{
  "encoder_parallel_block": false,
  "optimizer": "soap",
  "max_steps": 37300
}
Rows from block 2 of the encoder, named by matrix and row number. Rows with one number belong to one neuron. Each number is 128 + 32 x the weight over its row's rms, rounded and kept within 0 to 255. All counts start at 0. After the name is the row's rms in percent of the matrix's.
# fc1: MLP up (encoder.blocks.2.mlp.fc1.weight, 1280x320), inputs 54-107
# fc2: MLP down (encoder.blocks.2.mlp.fc2.weight, 320x1280, transposed), outputs 54-107
fc1.1028 100 [111 130 129 117 219 135 165 130 133 156 148 120 128  56 131  78  38 116 251 116 128 122 145 167 158 142 159 135 126 163 129  84 209 175 139 128 127 155 130 127 160 128 114 129 147 119 143  66 128 134 122 197 128 169]
fc1.1029 107 [124 110 165 135 128 102 143 111 125 124 140 153 121 113 120 122  83 145 130 156 174 136 143 153 136 159 135  95 128 126 124 141 134 150 128 118  98 142 117 129 200 123 120 126   0 126 165 124 131 140 106 123 135 129]
fc1.1030 082 [125  62 127 119 122 121 128 114 130 154 129 130 129 139 122 158 113 240 237 134 114  97 138 129 129 163 126 156 135  93 134  93 131 129 123 129 126 114 122 147 198 184 140 125 161 125 142 188 115 110 139 128 110 115]
fc1.1031 096 [142 126 128 128 128 122 124 136 151 161 128 128 116 129 125 127  42 118 156 127 109  88 153 125  97 121 124 127 105 118 132 131 169 123  82 131  78 134  52  32 128  74 128  53 117 143  85  71 122  86 130 129 140 132]
fc1.1032 125 [226 130 220 135 127 126 119 114  90 126  64 107 126 148 171 118 149  84  69 186 170 122  93 165 157  60 128 119 124 111 106 130 132 124 147 135 138 138  95 128 111 125   0 129 114  43 156 127 102 116 149 201 128  90]
fc1.1033 072 [104 129 109 130  95  62 141 143  78 146 127 141 130 145 130 129  76 106 108 134 115 132 121 128 127  89 123 169 122 185 171 144 127 182 105 114 137  78 124 131 128 172 128 128  16 131 106 153 149 125 128 146 131 127]
fc1.1034 078 [101 128 157 118 131  97 130 127 131 140 173 129 128 125 102 128  95 132 124 177  81 128 130 120 147  98 132 128  81 126 128 173 122 138 202  78 128 128 159 129 117 115 128 128 161 137 121 128 131 128 130  98 132 140]
fc1.1035 075 [128 126 138 144 137 124 120 173  74 169 130 127 173  79 143 172 129 123  86 144 125  92 126 162 129  41 104 121 147 180 135 128  66 129 124 177 157 125 134 116 129 139 119 179  62 128 131 126 126  97 139 129 127 127]
fc1.1036 099 [113  99 131 181 125  32 133 141 159 126 146 112 126 117 130 115 119 172 127 128 112 126  72 132  86 127 129 134 191  39 162 107  89 121 129 140 143 129 156  82 116  88 173  92 158  99 198 126  62 166 171 134 120 124]
fc1.1037 093 [130 136 119 129  89 127 182 131 132 132 118 153 130 116 133 161 124 103 106 135 123 105 111 131 132 188 128  58  63 172 107 131 160 141  93 134 125 217 128 122 123  98 106 112  88 105 150 124 134 166 121 205 121 146]
fc1.1038 135 [132 122 107 112 127 114 126 139 133 163 127 118 122 129 149 138 124 135  95 128 121 128 134 124 124 133 170 128  96 105  38 189 186 131 112 137 126 112 128 128 187  35  60 112 120 129  85 137 117 128 134 116 177 132]
fc1.1039 101 [101  97  90 115 115 145 128 136 129 153  90 138 128 135  75  57 120 148 123 103 126 212 134 128  77 103  98 112 116 134 132 127 234  83 155 101 123 203  95  73 142 128 115  43 133 141 135 148  96 140   9  98 136 173]
fc1.1040 107 [ 90 116 200 119 110 125 132 163 132 126 109 140 116 126 128 183 128 171 128 133 147 147 117 142 126 207  90 133 131 157 132 126 148 141 145 117  63 129 128 114 192 112  76 130 128 110 131 135  71 180 127  81  68 153]
fc1.1041 084 [122 128 206 134 134 118 128 129 128 128 107 128 104 123 139 110 128 131 108 127 135 135 128 189 135  87  87 150 101  87  86  86 155 148  98 134 185  97 168 153 174 149 119 129 155 156 168 116 115 130 112 144 127 129]
fc1.1042 105 [123 131 131  85 129 127 130  95 138 108 129 130 131 113 134 129 145 134 131 133 136 102 224 123 190 140 170 100 124 156 131 107 101 127 131 129 122 155 134 125 156 118 130 154 128 125 159  96 115 122 135 129 130 125]
fc1.1043 084 [115 128 100 146 161 119 128 170  82 155 135 147 103 112 166 129 106 122 129 182 142  80 147 134 129  97 134 107 127  90 115 129  96  94 212 129 131 127 255  92 128 108  79 122  26 124 121 129 172 127 133 157 128 124]
fc1.1044 102 [125 131 120 135 112 113 129 116 128 151 198 130 127 116 107 135 130 151 145 141 145 173  85 163 127 115 156 123 100  91 141 104 147 124 120 103 115 116  92 115 156 138 125 114  34 150 137  87 123 123 219 129 214 128]
fc1.1045 117 [176 127 108 158 132 141 130 147 125 123 126 141 126 120 118 140 103  99  54 155 131 182 129 224 128  85  41 131 144 129 105 128 192 103 113 119 128 112 255 120 136 130 113 123 128  95 124 122  21  89 124 142 132 112]
fc1.1046 075 [ 94 118 137  91 146  72 140 147 132 130 130 131 122 129 156 160 107 137 176 184 128 137 128 122 124 155 146 125 128  99 145 118 124 130 127 126 149 132 129 120 115 132 120  31 123 105  99 138  11 138 128 156 125 135]
fc1.1047 118 [100  96 245 160 143 127 128 111 104 131  75 132 132 132 137 138 118 158 135 125 118 129 129 126 110 128 112 152 130 149 117  99 237 108 135 163 111 187 110 102 103 128 128 102 130 116  70 127 128 123 135 132  87 120]
fc1.1048 099 [103  95 128 189 128 115 132 115 196 134 131 189 106 122 103 121 129  98 137 115 133 184 109 139 121 122 145 168 138 132 116 107 130 100 115 184   0 128 134 145 116 142 130 146 125  73 127 175 121 174 102 113 131 112]
fc1.1049 099 [105 115  94 169 145 127 126  92 125 128  95 143 132 181 124 178 134 129 122 134 129 178  74  73 128 102 119 114 140 144  91 149 112 164 103 128 128 104 160 124 128 113 151 136  74 130 103 128 128 186 122 121 140  64]
fc1.1050 101 [128 128  99 123 128 128 133 126 128 121 128 219  90 127 104 128 133 131 130 100 120  85 121 203 169  23 152 100 128 144 115 133 114 122 139 239 134 158 173 125 135 130 206 133 145  38  96 127 134 150  85 125 150 127]
fc1.1051 086 [179 140 130 177 133 130 149 113 148 182 114 108 122  44 133 127  72 129 113  86 142 120 130 144 131 126 125  91 124 120  90 128 132  99 112 124 122 126  68 174  76 192 128 140 128 128 146 142 134 127 133 115 129 128]
fc1.1052 114 [129 152 117 130 136 126 123 125 127  90 131 114 128  83 140 127 132 103 122 126 132 127 127 146 130 121 148 156 127 103 138 167  85 144 147  67 130 128 178 130 128 128 154 127 106 145 130 134 128 127 198 120 133 139]
fc1.1053 148 [110 127 143 116 124 122 161 129 125 156 177 137 177 132 130 135 177 128 116 152 132  92  86 109 127  81 118 146 101 200 136 130 127 165 117 139 134 121 149 180 157 127 140 140 154 130  73 232 126 128 162  92 105  82]
fc1.1054 078 [118 182 152  51  79 128  45 125 244 168 139 128  99 136  95 135  67  91 116 205 137 130 171 177 121 131 128 127 126 147 116 125 125  75 125  73 183 157  84 126 103 101 129 123 150 125 128 166 139 128  79 163 127  90]
fc1.1055 100 [129 128 127 122 172 124 100 126 143 160 210 127 167 146 133 131  91 140 133 129 191 131 142 105 137 138 161 113  92 134 128 144 202 128 102 127 127 131 122  27 102 128 124 122 162 129  88  74 123 125 208 107 114 129]
fc1.1056 159 [113 131 157 128 108 128 118  70 118 126 180 144 125 134 141 141  37 139 168 126 149 129 134 112 157 130 151 105 148 124 114 129 128 125 101 129 117 177  21 124 179 128 130 131 165 123 130 193 135  95 145 115 100 105]
fc2.1028 099 [146 177 146 152 126  62 159 166 150 103 183 114 111 100 159  96 108  67 140 179 122 135 127 179 167 175 128  82 129 126 101 191 108 131 123 122 218 132 174 164 144 111 114 130 136 162 134 132 144  61 117 178  54 186]
fc2.1029 088 [111 112 129 129  96 108 132 131 145 114  95 130 105 127 129 135 133 133 131 126 127 133 187 167 153 238 141 116 126 126 141  94 130 191 128 133  98 211 112  62 165 128 146 109  27 143  91 129 208 128 130 131 102 121]
fc2.1030 075 [130 124 122 116 137 135 176 165 124 153 122 167 137 107 132 125  81 128 146 115 144 139  99 134  11 170 127 118 110 129 116 178  95 124 113 117 170 130  75 164  86 171 190 135 169 153 129 117 134 119 136  92 122 135]
fc2.1031 084 [133 125 145 129 106 129 120 146 154 153 123 128 127 133 149 130  59 189 133 127 119 131 133 138  47 110 166 128  99  96 133 113 157  92 122 130 114 142 126 125 126 145 133 110 133 161 125 102 104 125 128 133 124 114]
fc2.1032 155 [142 189 106 102  79 159 122 208 153 120 138 123 105 121  74 218 114 167 128 122 117 163 152 198 146 137 167 168 140 144  88 167 135  84 118 117 158 121 150  97 128 110 132 184 188 151 125 119 125 136 118 124 119 156]
fc2.1033 063 [168 115 135  95 133 128 191 131  68 145 124 184 108 123 101 110  99 135 107 127  98 119 129 124 123 152 101 130 166 173 104 121 182 145 138 119 167  69 143 175 129  89  95 128 123 180 202 141 130 121  39 102 117 135]
fc2.1034 070 [ 91 126 199 131 109 128 127 127 108 162 128 129 129 121 125 135 128 128  62 128 126  65 133 128  62 167 120 122 117 154 126 121 164  94 128 106 129 142 178 184 167 164 129 119 136 165 125 110 128 130 127 139 129 136]
fc2.1035 064 [ 52 105 104 122 135 151 108 144  95 153 155 129 106  29 128 131 141 133  93 126 191 122 116 128 102  89 128 156 140 131 126 122 128 128 121 122 130  53 141 133 133 137 128 150 122  98 142  76  92 103 120 148 140 127]
fc2.1036 121 [148 122  74 129 127  57 147  85 124 128 120 152 131 202 128 113 135 128  89  97 125 136 113 158  82 120 113 114 138 126 189 121  75 155 127 129  81 152 117 104 181 155  90 131 137 129  79 125 151 174 100 136 123 133]
fc2.1037 128 [114 119  39 164 213 152 137 118 137 160 128 128 117 107 105 161  62 109  91 215 131 127 131 141 118  92 134  99 134 126 175 122 118 128 133 129 120 154 106 180 121  97 149 101 129 105  34 131 160 106  20 124  99 164]
fc2.1038 146 [ 91 136 154  76 120 127  59  89 127 152 118 125  99 134 136 106  28 125 149 124 114 118 137 128 122 172  87  76  82 143 157 133 117 105 131 112 128 127 122 206 141 121  24 150  67  14 143 128 152 130  46 138 166  98]
fc2.1039 118 [ 72 127  97 127 132 137 136  67 119 130 130  36 117 113 109 130 125 160 130 138  75 127 126 157 128 122  84 107 125 125 128  71 120 113 123 129  18 134 133 125 145 130 128  88 121 128 212 124  89 137 152 145 108 121]
fc2.1040 093 [125 101 108 132 199 104 135 135 171 190 136 129 126 140 202  94 122  75 155 124 126 129 116  92 138 128 139 130  57 131 130  56 123 164  97 171 124 205  97 129 103 142  86 128 129 120 109  19 129 137 120 125  99 131]
fc2.1041 081 [ 93  68 117  65 102  69 121  68  94 146 143 119 127 126 119 137  56 128 146 127 140   2 142 177 118 183  65 113 104 125 128 128 154 129 136 166 122 116 201 133 131  71  88 199  98  99 133 154 117 134  92 168 148  86]
fc2.1042 124 [139 128 214 131 127 104 166 121 135 124 129  84 126 167  95 109 119  94  64 103 127 129 116 112 122 132 187 130 129  98 183  93 128 107 125 138 125 116 127 124 133 128 134 131 127 133 126 131 107 144 105 102  92 110]
fc2.1043 082 [131 119 154 112 205 102  98 181  67 233 134 130 132 118 135 157  74 137 185 166 147  97 174 124 124  95 145 140 129 155  86 132 129 126 145 142 130 111 176 133 143 127  70 123 124 129 114 128 155 166 128 160 106 118]
fc2.1044 119 [167  92 109 116 128 161 105  84  59 137 209 182 126 138 125 131 166 124 128 154 128 129 177 130 126 172 131 157 127 224 114 129  93 132 116 222  85 140 129  74 105 133 135 112 141 132 124 128 113 140  98 134  89  72]
fc2.1045 116 [112 145 153 126 137 116 101 139  92 199 128 127 126 131  87 127 152 151 125 126 151 128 147  75 148  56 147 130 125  24 130 118 115 163 130 128 113 129 113 185 135 118 127 134 141 132 151 174 182 100 127 128 135 135]
fc2.1046 074 [108 128 200 124   5 136 118 149  81 124 153 124 128 127 129 216 119 130 144 124 154 135 190 125 103 239  54 121 142 117 129 117 128 128  84 129 128 127 113 127 133 133 130 129 148 216 188 195  26 144 130 142 164 145]
fc2.1047 125 [  0 128 106 128 131 128 126 128 130 117 181 122 151  82 110 107 133 121 126 117 127 130 144 122  85 128 127  91 100  70 159 125 147 183 130 128 130 130 129 145 140  79 132 121 125 165  91 101 135 132 126 176 132 129]
fc2.1048 114 [133 101 111 138 122 167  82 106 176 136 148  71 129  87 126 152  81 142  81 162  64  52 127 131 127 132 111 127  81 127 129 187 185 131 187 123 128 128 124 131 131 122 118 159 133 216 128 125 165 152 179 140  95 106]
fc2.1049 100 [128 100 108 108 171 140 114 127 128 158 135 148 127  96 102 145 134 100  78 117 134 153 151 128  70  65 130 168 170 148 124 127  76 145 188 170 120 190 119 128 136  97 123 117 137 116 134 134 132 181 172  63 127 119]
fc2.1050 135 [154  96 115 132 124 127 142 128 127 127 137 127 129  86 115 128 156 136  17 106 117 111 153 156 124  94 115 128 153  99 128 129 119 238 128 153  65 123 139 158 146  96 162 111  83 132 128 107 129 134  75 135 144 122]
fc2.1051 084 [146 122  98 132 141 128 118 136 137 217 124 127 138 107 133 133 136 137  84 128 139 127  89 197 145 129 128 126  98 164 121  90 124 128 160 158 133 144  88 125 130 172 138 127 158 131 110 161 128 174 114 104 146 130]
fc2.1052 118 [193 196 141 165 128 167 120 172 135 127 196  77 114 111 141 164 127 133 236  91 126 181  97 123 129  99 132 132 109 128  84 121 128  37 236 113  82  85 122 128 123  69 173  93 160 127 158 189 130 155 112 119 138 128]
fc2.1053 133 [255  76 154 154  84 132 138 156 107 107 109 135 120 131 187 120 136 125 127 135 116 135 217 131 173 113 159 135 128 107  81 144 106 110 153 113 127 154 122 111 136 123 127 154  60 125 160 135 167 124 130 244 128 137]
fc2.1054 080 [158 151 129 147 100 116  63 104 174 229 163 119 126 126 113 179 136 127 137 122  77 116  95 119  55 117 149 140 139 126 131 219 138  90 144 121 200 187  86 143 100 125 128 124 143 163 121 143  73 122 128 124 124 108]
fc2.1055 098 [113 135 130 103 165 113 128 117 125 114 127 130 141  89  87 147 143 124  77 224 159 155  86 123 125 129 129 129 122 112 122 128 155 144 140 154 105  85 121  92  30 150 191 126 128 167 103 150 131 117 148 142  97 122]
fc2.1056 149 [130 128 129 125 128 100 112 120 165 149 126 123 182 123 187 125 126 137 103 133 192   0 126  72 127 140  57 154 137 110 129 100 101 131 137  89 124  93 148 142 180 109 129 123 128 128 127 156 145 117 150 140 128 143]